config = dict(
    dataset='seven-segment displays showing three digits',
    crop_scale_min=0.8,
    encoder_activation='star_relu',
    encoder_inner_norm=False,
    encoder_patch_size=[6, 6],
    text_encoder_activation='quick_gelu',
    text_encoder_mlp_ratio=4,
    text_encoder_head_dim=64,
    text_encoder_qk_norm=False,
    beta1=0.95,
    precondition_frequency=10,
    lr_schedule='wsd_sqrt',
)
Rows from block 5 of the image encoder of a small contrastive image-text model, named by matrix and row number. Rows with one number within an expert belong to one neuron, the router's apart. Each number is 128 + 24 x the weight over its row's rms, rounded and kept within 0 to 255. All counts start at 0. Numbers have three digits each.
Before each expert's rows are labels from the 100 images, of 14976, where the router gives the expert most weight on average: "strongest on" is what is common among them. Only what is clearly more common there than usual is listed. The data: seven-segment displays showing three digits. In brackets: how many of the 100, against the usual share in percent.
# router: slot weights (encoder.blocks.5.mlp.router.weight, 32x384, trained with AdamW), inputs 0-127
# up: expert up (encoder.blocks.5.mlp.up, 16x192x384), inputs 0-127
# down: expert down (encoder.blocks.5.mlp.down, 16x384x192, transposed), outputs 0-127

# expert 10
strongest on: the digit 8 (100 vs 27.2); second digit: 8 (61 vs 9.9); third digit: 8 (54 vs 10); first digit: 8 (50 vs 10.2)
router.20:128111200116163124095127180084110104132132093155143101122121140144108148089130112132134137107115095157096091126131150136121130109124093149160115054124178122143098140137141138113122100152118169143152113095110132127156147117171099115160131121109105143131138106168110133140129133205126150128145148128118149105111124158118199143147120142118115136150158141142102115087129119117143175147157
router.21:142147150141157126121139141120117140160142121179139113114084151123088099116106110109155102148106088111133111118115118130112128092115133111120152131151118075139109110117118138137129120178123145135123128130162114132138125112128100108129129133086117110112162117172082140116129120115122158130178136120120147144094117132134128134110103199087142104104109150152127170119141119129099158110113
up.0:069160112144108141154136146101168179086118121110151141104153134140142148164113195111112118110143149092142130158132144130123147135104095152117146100157134108139139103099131122104139119103164123159119142118151187146124125149136138184110117133151121145101135119147116110099130130126112127125121101120126125145170117145105144136111111137093136116115132140165134160112110101184101169122163
down.0:165123136137149139125109104153152093116109117103164121177124144137098137091129083118127109121136135094141112129134118144165122115135161108126109109119103117137119142146151144101140082093137157108103116129093101140069107108133124069138156120142082140138128121129144137130146133138136112117105164131104152121105144119116116152076131029097114094128134114114176086107109146163089135115087
up.1:147109126138131154103135129138154133086176181152106145141163087116152134128089172136148142094131102128136135132123133116127111127112143129119114125097096130119126158088126111171123104146118133151121115153087128110127150123155110152154141150130149112119135155127089120137137135151117093141126155150099141127198113142145156128104109103118112170167090182163135126132144133085152120105141
down.1:131142137138110124144129139136157070128181125111128107123148154149165106106131130126140126117143132115096117127123145126086114101143131124139089124103100124124162154162134106121110132075162088072132123110149117130114103134114166132145133128113069142132115166098099144146103131111102153140131132100131129120076111116116120118157097039117126134113124112142153118082104199144140138109136
up.2:134121137133138135165090101158097147156140123122107155102143115170086158128135141097135120131159156125094126146146145114117163138120138143132154116088176094146086147135147141104113096157146059112129118131151138129134116076136136167122133119112128111143158158124123157130104165160126133117119142114108123144128125158126130145149139093049126118157149124135158113114111138134092166117146
down.2:137095138113133135128112135107132100106122133136151116109080161146168120123166111131110143100148127136145130125159104140125125132110162122115147108118137115164168118131130143145139157158089165169118128097119093124121139170152161165109145122146082148127072107146097101123112155135139143146139113147102137141075192133136119117146143110148119149114169148107139122107113154178112146147101
up.3:151121142141166143122116132129091151092143100110126142154162118146149124136107127093140116112125152124127176136154110145130134114127121146130144081129148161118141121140134126142123091154110123200152173122120105122114141135132107177101135129148079156147127104138128120111099120133094177172131086112123137081069099128155145147184133171149115114150159098128149155129132132142140134140122
down.3:113126142145137127122097113111167082084117150105151121105121149152094097115103081133167111143133121146145054148127106116165112133148126094103093114142125115127133138130119131122153128099117147102129167132111158124138104122108138141135116139103154088108114134142111161142157115126130096118152180145152140100101132140114081131123121085074166134164110108118112102102130151122125115144108
up.4:110147111096130160135139116122101154126126146132138129128121093120151114112129133128098117096163131135072094145111156108107103128140110150112121105158128112138114124144163094113146094111126129176110145113130116107132110162134119118120130125086154132158141144084118134076126101128146073137138142116114136104144095129115111140178126096132146126122129104112122134095136138157150150132066
down.4:106111070138131139147119127164156095120102136129157140101162121142116161118098102139135142110162135124175181122157097154139145135158158111142140111105123106123173148114144149125110150144126151076156087145105162141090123153163135100112130090115100114156120090085100137128133144115138126180146135123105138126119119122129140122154128101164122118138170124125111113128096138120169158150177
up.5:093119137119132159098132119138118118115120113119082098118073159123125146098090130127144149142126130107140154101131126130147101107117153108121102190134137114131103114097081084138099132149127140121111109123105145126126162124142167168133130068151136081110141148090142141117120110167141093094114148167116094073109108126142137164115121137186108131129136155146149176138136147126086102170133
down.5:150130112127074114099140130168125134128132180106118137115133128130131148100129108137160114116185138120134103072089119127119109132134120099099127147091115152131159121190156146127114149161061141142144102148158140116101127140140106138104121103121134109142063102146114109130119142085141103101147124122088152171158129119115150106120129132075131125143120064130110073142119105139138188157106
up.6:129113118152093126141173123153100080131119134132163129162072125122127149137127118115113099136117133128133157135107162116117156164121169136112124165149103125098149128111167177156126133166173052151095115109163104159158151122148144128145147133129130131130135160187135121142186100109095123104095124107144122128165110083134140091107098088106114141125124152113152130118119108140128112123116
down.6:074163104116128146102117135124103108178106132187139145088134163127168101121116187145136142184166152132154137146128125146145097144137120116145129106122114129133104146155146160133118105143132163102171152160117147114169137151137153131142105128123076130141152092098137109124123160109150149123161134150120127129117159125115158124108104120121082121146105131125121138091129132171124112102164
up.7:110141137152098149112119086138100134169107106128130145123159140140138132150139131119145172140121147136155151188139143088132114100124133108138129141148129132119134100100153111120142160148147147133087204106104132100119129102118165135128121170129101122107169106137131118131180145143134074117129150169146130096157125103157121078172125130144099120130173077165136134126132096135120102120118
down.7:134127132136095127105127153118132063126116131140144113098109152153148171111156165128127138121127133167118188148106088150137112093132182167163088118120142113119137079096155111124121111111160133049160090122079151154089111132150104098140094147107168108136153158151145152151153182102103106139111152160154146132110133107095124139143140128166098087121140122108146133142155141113151109089144
up.8:183117154126130134141149112113124145161106130149129068150103108132099143112137099092103167116118148133140125120106174129169155151152155123135120131120119114092150121132144135103131131124160100114094143168140137093119115065127093097145127144141129149134129118128133141105113116164148115157186157158149124128100149127115133136171113129089146136101108157126148145080115158155149173145122
down.8:116109149160078101099132101127143144130083140112118181154134160147133139143158142147173090133105124150152131137127095125139161119107124136095129079090112093126108151150113151189143115158122175114147105127126125128122128149124151145103123108145161128111104157111129091119154154107109137129095100118145135131131127117124124106071107113149140112133125145123118101151105172133133082105163
up.9:138118098135136126154117134136158128091115150145133122111128134082154115108103110106128114118126136108131135097148103133115136120095115130101145153101106163145142154115079131155135127068118129145155143128124110117103132114139103093133157092147124139119109120091140162124146121090126110131224150102154164127189146115145145136136139151102140147104130164134166108181172107128166144114125
down.9:183136125119112151135093167098127109142152131060134144052124100102132126133128158145120138161138102166141103101129121135109146116130135157134159138133145106169168119124150114118080114137110112092125119125139127126112134153090090140128095129124135128144138116174154092114157147116149150119133127154097142132099122124127114122131096074170118110119099095118121137120099145119133155108078
up.10:134139139105127126131122162155127108106114137180186119077108135124116111147131120136113139127129120105089172112147114143110146127121164110132149125120136130123170105089143143119155090081161140222148130114135079149151147135094110149128131111131130127121148094170132151136136100102118140088162101098137114127138126152116118136112110162123152103134134117156118146103165151136120147084106
down.10:119125151134148115119149119139123117102125173112120100120135145126135121122144101137140103123119109137105105141118125095150107119123129131116127148132145144129143132105150107131101153116082175076076136109172145110130129128116135081156095110145138133154116115080109148104147158145128137109127111112159161109091141122138131108142126110121119098147115102126104159148147140134156146138115

# expert 11
strongest on: the digit 9 (80 vs 26.5); the digit 8 (62 vs 27.2); second digit: 9 (48 vs 9.6); first digit: 9 (37 vs 10.1)
router.22:121145116101131156148099132115087103131084120132153111176125146123114149154134145148110196136115136118122135110169111130105160146146141127151097136135134125106152101115113147099106141163153150118096139099148138125125133116145093111099134107089108162146146134183132114109088109123143102111113122126082129154101116132100106127162141144115133174145093159133132110090136099151090114181139
router.23:093111132100125152153127163137105111148098099114159089188095146169119157148159102145080152128116150129097147091147101154090142134134126145157135086144147115147118094126153144100106113157139149136128109125129110109091153159178082107105140097079123173135133129185149126068106141137156113133124115153142135128077145145113146132147158117085150125105110128121131120100169117153110138142139
up.0:117187115105114144149171143111155094082100125115158126088124088139106126098114133133129121122117137118152086134132126132121145171162132149153172094138129141112159122131153138145126128168162173041114132127158142163167130108119150103132137105121127142108147147124141112109141137159118119100130092108153117112112152133150141125153098092078142123146110104102066146110131160164089120116146
down.0:139070117121117162090133145117167109156121122096105121109148130141102108150139118128142159130149151107134181120135150112130141124145123124117130145146112129148132136201111157093126182088117094153135129106133155126123122084151166158144115155087154114100136116143122089136120135131128112168147133154129136164130101147125090126103137124089109170113186123131145101118107139137162096124138
up.1:113118152140129124125107183084153155152143147128160099152139127130143128114117135125147115126165155094113181143134098111113125154169096109099144133099127117143115144148149120124098105107116147147113099141142117118134173139130104144135103117144129082131147147122102136101126134145093121138122141111096156160099149130153152147098135095142140108128152103180122123191095137141137158141145
down.1:121153168125131119118122109124113109150137079143129108109140139103123098162173140147157112141096132102129100156119091148147119124113115072145132115132128162112140156141113133112100100149146087113149169157130072141149129103162099076141142111101162114149108119166136124119106126130100129181118152137133122125168102131150089110162113180073104120110128113105114137133105116149089169185149
up.2:139103172114116147143072098107176092141152150147136124169104121113123125135172142114078143104116106092145182130157131102096151119119120134150126126118139133135122121112113130136142104193121083144131073112114127118108095110121163106077173131120109124137112132117163104151116131163123102137145131147121120120139111133120165134118105161108144118148121168146143118123079142137121120107099
down.2:102121098110139155123140185133102125110166139128156139108153140133117133161126145140163082119125122146144155123134186078156109122077109124136132162092137128119121123164160132118155153101155126176139146104141135101151125091112123122127151127121150151125111156185099129108114165089122185157120122109094115140128114118110120110134117122163082159121104111121133140141136141113164160152121
up.3:134163086136137132094107093115159135152120100142147125160121109130149143145133105132140127150192106119134127097156100120126172160110119143151108118125121143140138144146156140152131133132155147046121099100113134143107124065095175089150141133141143094125185084107140094092106131138085116158143124133102148171053123041135145147118143147137126109127144143127129136126118115136158120117126
down.3:129108140116092185119117178112137127140122151122121101111139105122138100114117099085123127084120106098095205125118148166100139121168142111098134145170146137123139112113149157116173112084145135198110168107127129104141116088141146156128146134096165135099134176246161157131119119159117151119148151140100157111141117157124160163093128192150149120105136128128122134095136119131118166105098
up.4:140126130119131129171092122171145141129143163128157105144134141157143112143118129112093136104109085165090135128174152122136114142139116125124076172146130110186115167150076084080096096139141090112114148138128114117157125105135172112104126144128116113105145118073104138123133132082112165143147073186112116137147106077099130133122140118121112175116152148125102118088167129153079143125080
down.4:092110165155155115120089109098120126159133119102137148137151149110122122156136118153109120146155139127131161131143089126155118107149139125185098110117119100133133115121166133127148112088151153164105097157149126135137112129134117156133109122115180122104115149167088116108116097149106156103087120124130116137088120186090146134101161166124159125099135119154170134129112138113126179129138
up.5:139104122147115138098101039143105135118151114113103133143106163087145137116153119114126141112141132117168090121136123107124146129126114143146083171120128113117130131110154149088126181213086138136119125110141142153118120136092153102141103083138146158127130121137117140125168131140092130112147185140078143132143141139170147090158150129185151131148127118120140129113078075124128094097104
down.5:117121145164160108113116122141157130096133156140111126079103137118162118114102137125154140143136116180126161102124083141146137125106121138126117118096114137087113109126155108174151115086126098196113069120146121136157094086109134090107128111130201140114122112138148111113118146100174130121160139128114126138167151142108128144136086130142119144146110107131117121169118129157115160116141
up.6:098111123153132109132124126115126142134123113164121076169085133098137139115101143101116119095143151157127113151117146121104078126135148120111159121137111134112109128088131147087147097184139188113154143114082116106101133102110114131129165151168143155147097095159099130119099099136138175081150112121138117116107142172105156116115134084186148102141117106109145160126090121129130162143145
down.6:158121141110126118153124161144159171134112119142142147112141133131165100138117131109145168140164138150149145122113141141176171105123088140093144134127136150156111122100157134108147148160045088123135145104106143113135122094155136188140153114142140122131079138112130105150135098110146116083144161107135113126150062102133137124132135140133126118110115141140118129106111082117082139130151
up.7:151070141101132129141132149164141098188107102137149100118121107115126107121122149143140126160116128127101119135098148105129109153096146158130131122122130138132127120108135132141132202114173159136124127124131159142067141055152133155156136153132153131151102131112144125136092135120081149156126121129122089096151136137102090130104145140117151075161142161128157134130108142089121136134117
down.7:182137112147136091149146138137160110125200139133127118080169126098148113101059127133160147124122124099134207132122153106107123137134146123119155162145135140132136166129123098134136146140126097100104111095107136104147118121099170075123107114114131124118139129109130111148106122117129134148102093126107129115108129130125145142119120069132097119138142089107075143112127093124157120159116
up.8:122144162127087113123155114098110159145173115152109104112134092128153128114147150104162144183162136131121164116106161111121140132094146159116100120098118138096173124141147137118160106088152133133128138120112145145113160135144128157115121111129167106121175121101128081127156154104103133117152163157108137111118109149173122125111096146151094099149117127137151145154117122161089086110150
down.8:146130150110092148144135094089090092158103074089124128160108127133140142135102140136081154151122142117112170094147099135137129118103140108136125135140122121107092113104166117149149110170089144145109125110165112137157132134150118144132130104120086096114179138118131138125106100136186149130178137110156105145104122111095088092122122082112125168134099088136120124060120126141112084142150
up.9:092177085169107146128111126140159158137088091139103140141142132121136175117082146114139090103141124122164168128117167122128138131105135141108137121154149062091083163114095102133123082152131195116139149113084146141148118123156143166120123158151160153152114147082116140092108123112145123105137129159133126122157139095125121131083147097107131073162145138127118141088110140134112107139079
down.9:100129105162150148128133108143115163131123135107147109085132122117102157124103091154146154166135106129125205091140102131121133168149100142149158144143124134162105133146140144123158106102106137078123135118152123144080136113140156141149127147129128128073118127156105114134081150144118145131126124155117130094147137137106118129113126135102154151135157143082116125149096146149058127148154
up.10:122149118124134134155154128124114125115114154117118075143096170117152127156135129136183184124136139096123148142128134144111186119110106125125103175160116062086089080110108136144153161079135122123138107134119111147141102126124117190150143153135114143111118082175106133129166112125136136144112139165112178111175109087104093134137125150101147116110134122148119157130097121125091126123093
down.10:141114113159129114111086146154125141133148133120116090093086106103163145140166113146135158117120129145183106118111091165128149128142096127108149175153129150105129147144117141144119155146105138136126099120100117135129152155125115102069085133122155144131096158099144104153110149115117110119153121094103103129130138115142139138122143136046121108126128144139103103070163151141148072148085

# expert 5
strongest on: the digit 2 (100 vs 27); first digit: 2 (85 vs 9.6); second digit: 2 (60 vs 10); third digit: 2 (58 vs 10.2)
router.10:104112178132126150155123178129100114117120103103135063160068177174125120122157096138097173118111116109098125120133137146115134115111139118118102134097172111083116104171120139102108078155114162129100153110094123117112132150186092102122096128130089134106109149116098113108114125147097100101123122090105151120136146158096102114190118137161139131118154141104146120127101106160123152137172
router.11:122098134105148114113088142106089106128119079131140084187115147154121132128160113124083158099133138102080145115139157146105142114131105149137140059136175085137128118101125089080099055173107151124157154136146100145082100134165106111111134110125130111129127107119114114102114101153094095144122142102118123105103158180093136111174179123114136106129139141106149125094125078160138161097138
up.0:109159104139100095138156126112120131144107141078122154072120096124122132123106150090133161114128143128129117101112132120101124141162127098105151092122080138081131122136130157133112158151179135113135130110129130118147104092125152156154138116128119140106132134023124137165144144147139130105155110145144114137135138181140142087109117107154159109130126125129118133173120139107128142108131
down.0:164161139125130130138172139119130145124116172101112118101101172119138136124135164125190116128112139137142135104135173136120125087123159104157085135165137098145103138134124105145132109121098150116104112107083143120151106119138100106147135152123199102128110083173134140109164169139095115117184148159111114146111107155113104108137139130130113107076131163140164098107130135111131131122109
up.1:123119102120125114114128133129125127144148109107143129141111125098095132143152122132112096145132115158121133119172160114144141117129088117126133139157130146114166152092065160112111081136124152132154114129092165125092092136086118098116146090178149127134108122206146120130128134111158122099103112164109135097085149166136128158090125088078124140130153149103124142090140114134137114143119
down.1:150118087136079161144106146150098106172140144098112138144130140107134147103139183122115171093147174118128147111113073186104161092156157129171160105167130150157106110097089131141120100132133147108127114119171134167132103116113113113173130145130163127115115127137170120101119125154116123127169112095131139163119098127097102093142147158107150127142165142125093120140144134143129139095153
up.2:101125119126123164108118106172144145109086052177130118123150159126115124109143164117160129110146139120130213095106106118154131107120118129128123088130092135155147143180114148114141130131142198094113108128137105123159100129176148124151114100118156146120112129124128123113137114116121127157143145096161112133139138141107145140157149154123121136138142126094132142133115143165140128108158
down.2:158120126107098102136141138183155138161117139134112109083123130178119163125095157090119149147113107095129114106127129156110128173139113109145145094139103159127109095051132107159101122065157059097090110122174125113156109144144112149155128128178115107141143129138183121114086076102147155102167061126162133087127142131159141154105140115125143116122149119142123137123147124158123134132125
up.3:134166146164112100113123093114141119135098117116106142190127128123096123140118137185144099130118151115127134199105158107146128141119121078099127120085153122126107166109117119133126103102127131161166099118145139113100144189124148183129107107181111144142160103126132114128126124126124100146141116161116139096133167102079095113080130191127172096117147146117097109153111105142133136128091
down.3:116146104123176128128098151155091109148163094169093116161134107127168138156124114095116138162169135123123142135101138150132119107119152128113137149160130125129146119114100155152127147121163154100108121115110130104148143116124111142102125133097129139138127118157103135149114159100140116149145152106115130096171131128132103118174128089130115111127136087111088125131120111104131136145110
up.4:109157115138098107092138164163143155130097109108084108123131131090132123098126156108113095125132145122129166127091152121119146109145136105151089111144086115146149117151197093106127123180144126208129093095140131151134123100118144085145131131131123109138128151060124130123117139136146145131125100142138147136060141132132177146153107103113132151098157136105140131133112129147138147096152
down.4:166108102145146119171127142130088107081113141097139132128125139154128120156103069137131100167143135118133075142191145119123123140143103076118147127114123136154105116120136122137139123145130105091101128166128136110129105172145161114133154097107110154114116115066111121117136090131121132114130105151163115133145114108145133143063132137143160157110115120139161119140105144163139119132152
up.5:160126128145134116132120127122133160114087159149134110206131143169170137166143126126141154105122121138147140106132109120110118111116119132159133129171131154143113136146110111108124138123060157110104089146089095087109178118146073132130096160142154137111070115244154132123152135172144129107134134111160171121178149104097126150132116067092150113119188125135157089111165175115117111120098
down.5:092122143111129152137113161095121164154130125145119123140148101143118130122117133120116130169126113143111182135134120163171142154071149132156138124128143113132121147150165144106172143098096120134116144137152167168128127099118130175114116148143127118146126132042161122098113134107186135131167093156126073169126136152160083111102104218132126110122110121137123124124132145114173149157160
up.6:140164137138149101131133142140099134136122126090130117162121176163137129123147086148136148094122183148119068145116134127124134105093157098127136080110160129083134144116149146136091124156121139146094067118117090138118128133131117156160162110094111104123130121115116142116123156123148121122126125128164117136121117116104121111151110111136136108128155142088114135153119111178164144141139
down.6:118129099116120139154167109185130112149111148098104133127115143110145126144146171137087132106083116208119177132133136122138113085128138115159117114117109114172120129133105143139157134160098121164136116143144145126141130129110145089147110137144116147108077101139133122133114154170145102088138134104096126158113151095134110106108130110129102138085111112147138151156078136113127127116182
up.7:112107125124139132133068128116140124145124149111152109154127135136121107138118122139126117123147102129121139123140100105091111154155128109125118138143120093139102107165128120149130144084129068129160091137142121092154161083142106120125133121107110131137120122086149151133136119110104131112117108097151136115119131097137135138115133120074144159124129096111102100081092167108170126097142
down.7:124083137123102087109117137135146100115173103138123152077069096148114113158107151133130132122100144138134156109131104125118112130101152154098099138131170123136141123111188122193143172102133099146106122121114124125142116114103086082149154169138146118110138121143087137125088120161153111097111150135150121162149134124129156119126142158107115123129111096133126147105169159094146111118156
up.8:124096120115136142116127137113122147158104122106158160134167107120135129150148114107150141140119118105167170121123135137123188116152128095160154158172114109119110130111119100122110103192111170072159125120153108139164138096114135089141124124104158141153128111201153146144131090133121099131090152168145164115085095115159119118116139113106132114158139099176141117122133087107148059136140
down.8:134110101134114156092125128114151189092114116138112133137124162130109131158101179135085122136139130100118166152113138110131146110140143134169167088099111151121113169166081119109135164122095145192115113119115124130119099123122124140110098108154134122093157163044143119116135136116124087117132133125116107111159133130135135106168143165130126117124133136079152142108123166128142141115148
up.9:120146132136135144100090096141097126109107117143098127127102111153136169089124089125035098128082077151137135130161103124122122138127184131126154112117126112173113130110121111163111180124085184128118103128129139126128132125187121141134107122163131133153098166126104134109140115087128132130103162122137155131089132158125103108127117107140121157101162146128118160117158149126160155165149
down.9:123138163126133087111136163130136134120108152125100134172097155165096120128133102144151137153102156077139096146109152109103105151104099161145132148122104097122121149127129143133124077077148133119105123122160131101134189130092153149125149149108114146113130158187123129089137125159123156090124114107161112137141146127147131122094143136115180124118137134134158138101147135129134121137114
up.10:127161154156100109148134141147176100136088151120099116099127125106126183119118123079106121136141121115111147146095143138114105122123172117149086113106084088129128139135148140113122122138105181110121090101160182125114162084116094088115133133092193124136133131174111098142112140141152183135166144115131168167137151088142118114110115117142144103093134084118129126142137171132145154128149
down.10:107116130164135131119105116158117127144151103115126114146154154128159097133127129111131125135124126122123119150133115112118115105134126144108130137135122119164139106094127110135123143120124119133091104109119115150110125153124116127145170124115109115116122174072113154112081155157138101117079102143143145101123093118168104123128142160138152113118160146155075122105146087154126102151118

# expert 2
strongest on: the digit 6 (58 vs 27.1); the digit 0 (57 vs 27.1); third digit: 6 (32 vs 10); second digit: 0 (30 vs 10.6)
router.4:149092115091127082148092120119114112128091133108139104171122149121122131136201100139091155090152127137077145095119147139093124125114091105151150092131128109118148101127108103131102111145110146087102138127148095152092153145156139166110110102099098117126105099162113106156116107100110071138141144115103108125104152141091140136141142128103143138143113158107085122118157102156125146113135
router.5:143113123058147073127112120100109091138093117106151126154112137133115125140158100150112174113138132131105154117093149143097140138167099148118146108151114093082139103128102101098124115169095143115092131134152095159094161133155150137097137120090124106136093114174104120127132079096111103127109160130135110123112157114085101122153142152096151124155117139133129125086148084161105129156159
up.0:146140115145148130141107122131126089144127118146127140141140089120116134146129131152139120135112119148154110165110195111135123121137171124134089133135097132127127135148101134138137183071152115225131085114081139144121121123121105105162094124111102132160122148123131169112128129140081123139129124120166139121107136111171117134142099106171110198119158142088121141134135144137169156167109
down.0:131174128141150109100126121117101150113134122157130130080116116104113124123150168092112134148143109082138167109154156101117140150104118151123103126118101137136140146099134155156148106125149108104125122130154132132162122167126149126084133109104168148136178141086147136173112131137106163124140106126129136160133142145147139142121156145152138132136142150160180166107120120108125122130159
up.1:172149111083131124130163113140170118110144098106170147134112122095083157114122136128133130149140120137125144101108118122098112149104149141130139117118110137126113127090134154134147175062137129113128149160083127103096157116137098119109133122169182154113157151123148115131193146120114126132120106144103168107089124148127156151091110085102126139131113188109159144152119122131149116097130
down.1:138098099144167117161143116143110080141134106124148153118158112128176107143138130130113114125135185148148092113138163123141116104128132119173139128155178159118156141149139128133166111137147140075119160156131075122171090090154138082110132110148131119161140119184155149122093124102149126149162140092135108137117149114120105127146150122150094106142147135117138172130151140119126115135113
up.2:109143080145105120088115130121141111090146113120137096161119108136089123125138091107108120120110146094134107132155100142128126101126136109089134161131146134146112105154133119092123136156124130111136173116137135140110145145122095166123127149122089132136116141076105149094116127095099177134072140118135118149206174117139156144118174179129089122106148148139121108151127104158100079102114
down.2:154141129163127112132056091129137177115098100140119141101133110119116133160133102140081153108125148126112118144110192163128173157109124145138094120123104127145139138193126137128127131149174121094116131117153129136140132143134179125132150113108134117148115113101096153122142121161145129155126144095098167116099115148115139172129121070154144127157111130112063111140141106110126150071156
up.3:111148110170158076131136120149165135127145098170113129147136138147144120086127119098145096105146156131126145150178111123128116108138109134131111166109136140142185136151091137138162113038121067137135086132115119118153171156136113139095124154089087146160088130133116147106129140156116135163128128138145153138106089138126112170162155123107119138166141110145141123115149147117105118104082
down.3:127123103176152136114115137124113118119099105112135139108119131080114112117104031113115117126115138155112166123132100125156122152123103145106112135085078125108118107122123143096114155093150095126120135141115113116131116117136156173126134111130173147120125135065103147180140129136130144104099127122163122107177111105127116148121132129101114135155141122138167121120140109116123134145101
up.4:139142159123134147148098123092149137142150153080117173111086113097106183109084137155137082137108123115133108120127165110131132118121124158160128097177094114137152118134130092131137153070096128146119157134134098137123120185132158135138110124120136125149131151050089132114111137092161122119140151171125136160131113115142130122116099115172083112123088101136124139124110138135140053121125
down.4:144141130143102103122121112129135148124137156138152145093125132107144103141160158088122119137148144102148128127150134103142134127122133137130108115136125129125150161132160132134147146092152113084115123160129150124152134179124119123101088122144116119121152183049125107147118136140147177151154123131120127160071132133152112147101121079142125130144121135164159126149131108123157144115115
up.5:141118101176125128146135126155111146129145136125151114099118127140174122151119097135139168138147130163104211116110164154129126129110121103148096110143068098153116137114096149101117094143134067137118050142129109138118128160142138103136127105123117123115180100183142144145119138112103132119157117174096143131156124118132129124090104095106085119123104127114154105135106155109147130118139
down.5:132147154125144113145120092136124116105161148135140105202139105122121164145166131144151123159142131102092092112108135079141160118107111121134144128114116140139132121113140148140147128042192114106085096132140141151116133134125144152159141164150101105098132158107102114163115117111110132129163096139141153155144126113138140144128107152122132116129119105150140103094112167145184151119057
up.6:116152088179141136150129102131129125125115083166091143162123134160136187122160150131123178091139136129122113094090122129082112122143102115085132145135112105120130071148112130157156142088158121166154165154158162101125083153174135133141160144180125105135113116107146134096128141108142104116146115140125178140104152063097139142131143123075119156122093149141115111131117113073133160098142
down.6:118107146163102132089109136171120124148129160137154139075145127097133086128150149090110143146127075130153047154137132141104160126145082075135123126105120095146146131153120176085163187117131111074136151121120122125094123092123129088148119138109164132097186140136120124135127110160103164138127108126091136154131100092151125154136110095146145143124145124118145142091131098135132145122124
up.7:124163152136138123121103136121070117133126103133116119071109087146077124129140211171139125109138093131153145149141111093146112164128154139110152124137136129135087127152138131154130151061118117096125119147121134090117127131101140079118134150122165124144173112151127127176127146161143162109105127108104163146130164112172145125098128187099127135160123156111120132094174133100106118096104
down.7:107140114111093156103174125127106132148171173100106112124132158127110130093124176126100164136132103135099111141137167114153130141118134122058144136088131147116145163120105156155109117212112123159158139113117139135106130093154137148152118158121106159151139105057123155133145131139107116110098115127167140142074121128127120078107110127135150121104178158095176143134121098117160073128156
up.8:128123132144126122115129134147151128123155147122113150136123132133125109194129084110137152125161146098160104111116109145110118114151126136170115139171125113155133113139109109133128126126115113049155167138183092147111139118107137111148075122132198130107122109173089113118136131129141103126120149109137149101082128163093118144122118151130136101120134116131132149094132148177121172137088
down.8:114135108115100177111097123122190089131142115130115146131170149142167142140122178147096089118142116154123183157062121128101122160102137153139162102112129124104114126107119157144141151082161093085142143117159083116154161138125131127150135182134140118104104127111136129123151112093117110105166104109122104132128192171130155104140139139109177143124115135129119124085157112140136131107191
up.9:102154127134156126140120101096111101101106127110115146151133074097128124108130154139174083104141099133120084111128171094142119148119110126108174129134142139086126089129123158098099128127075114173088157105100125139105124202149134139134159134156089138132110151096135091108121178075112167162112147139116151142140161144103121161095127058113160111085119173125160085145138132122196118121146
down.9:099104121131160141104125131114115137138138127109133093068086130130143098124144151108102109132121134118135165163103145115156161155110141126144141162092101118138148115095120119130172142069176103063133125127105160101120104129131134113116087120123113133146081126152144128172103115143094121140159118134118124122144078136157175145115102164127059141097122136168144138098178152090091134120187
up.10:162134113079140118164122099108120133136116104162142122132135124164083131120104111137127116183130115137116142130121080128135126081116143136140133113125102122103153104130120170124118154119168086146126095107122154159150112184175140127086124089127128083092148143120105155104115153097177099119102126095108133109163121114135130093142111117120100138106173146129116167141118147074145107127163
down.10:153105124118112106112139125173151098114152109138118106119161091125169142155139151119125171092123131124127127119095144124114117173122117143112107163131109119145123106179126137142119091157093165084117104135143087150108138078132096126146090113111164143141145113133127150133158167079138121170159138110122137105109126104124123142124127136130096119125105162135149167140139128074159095118112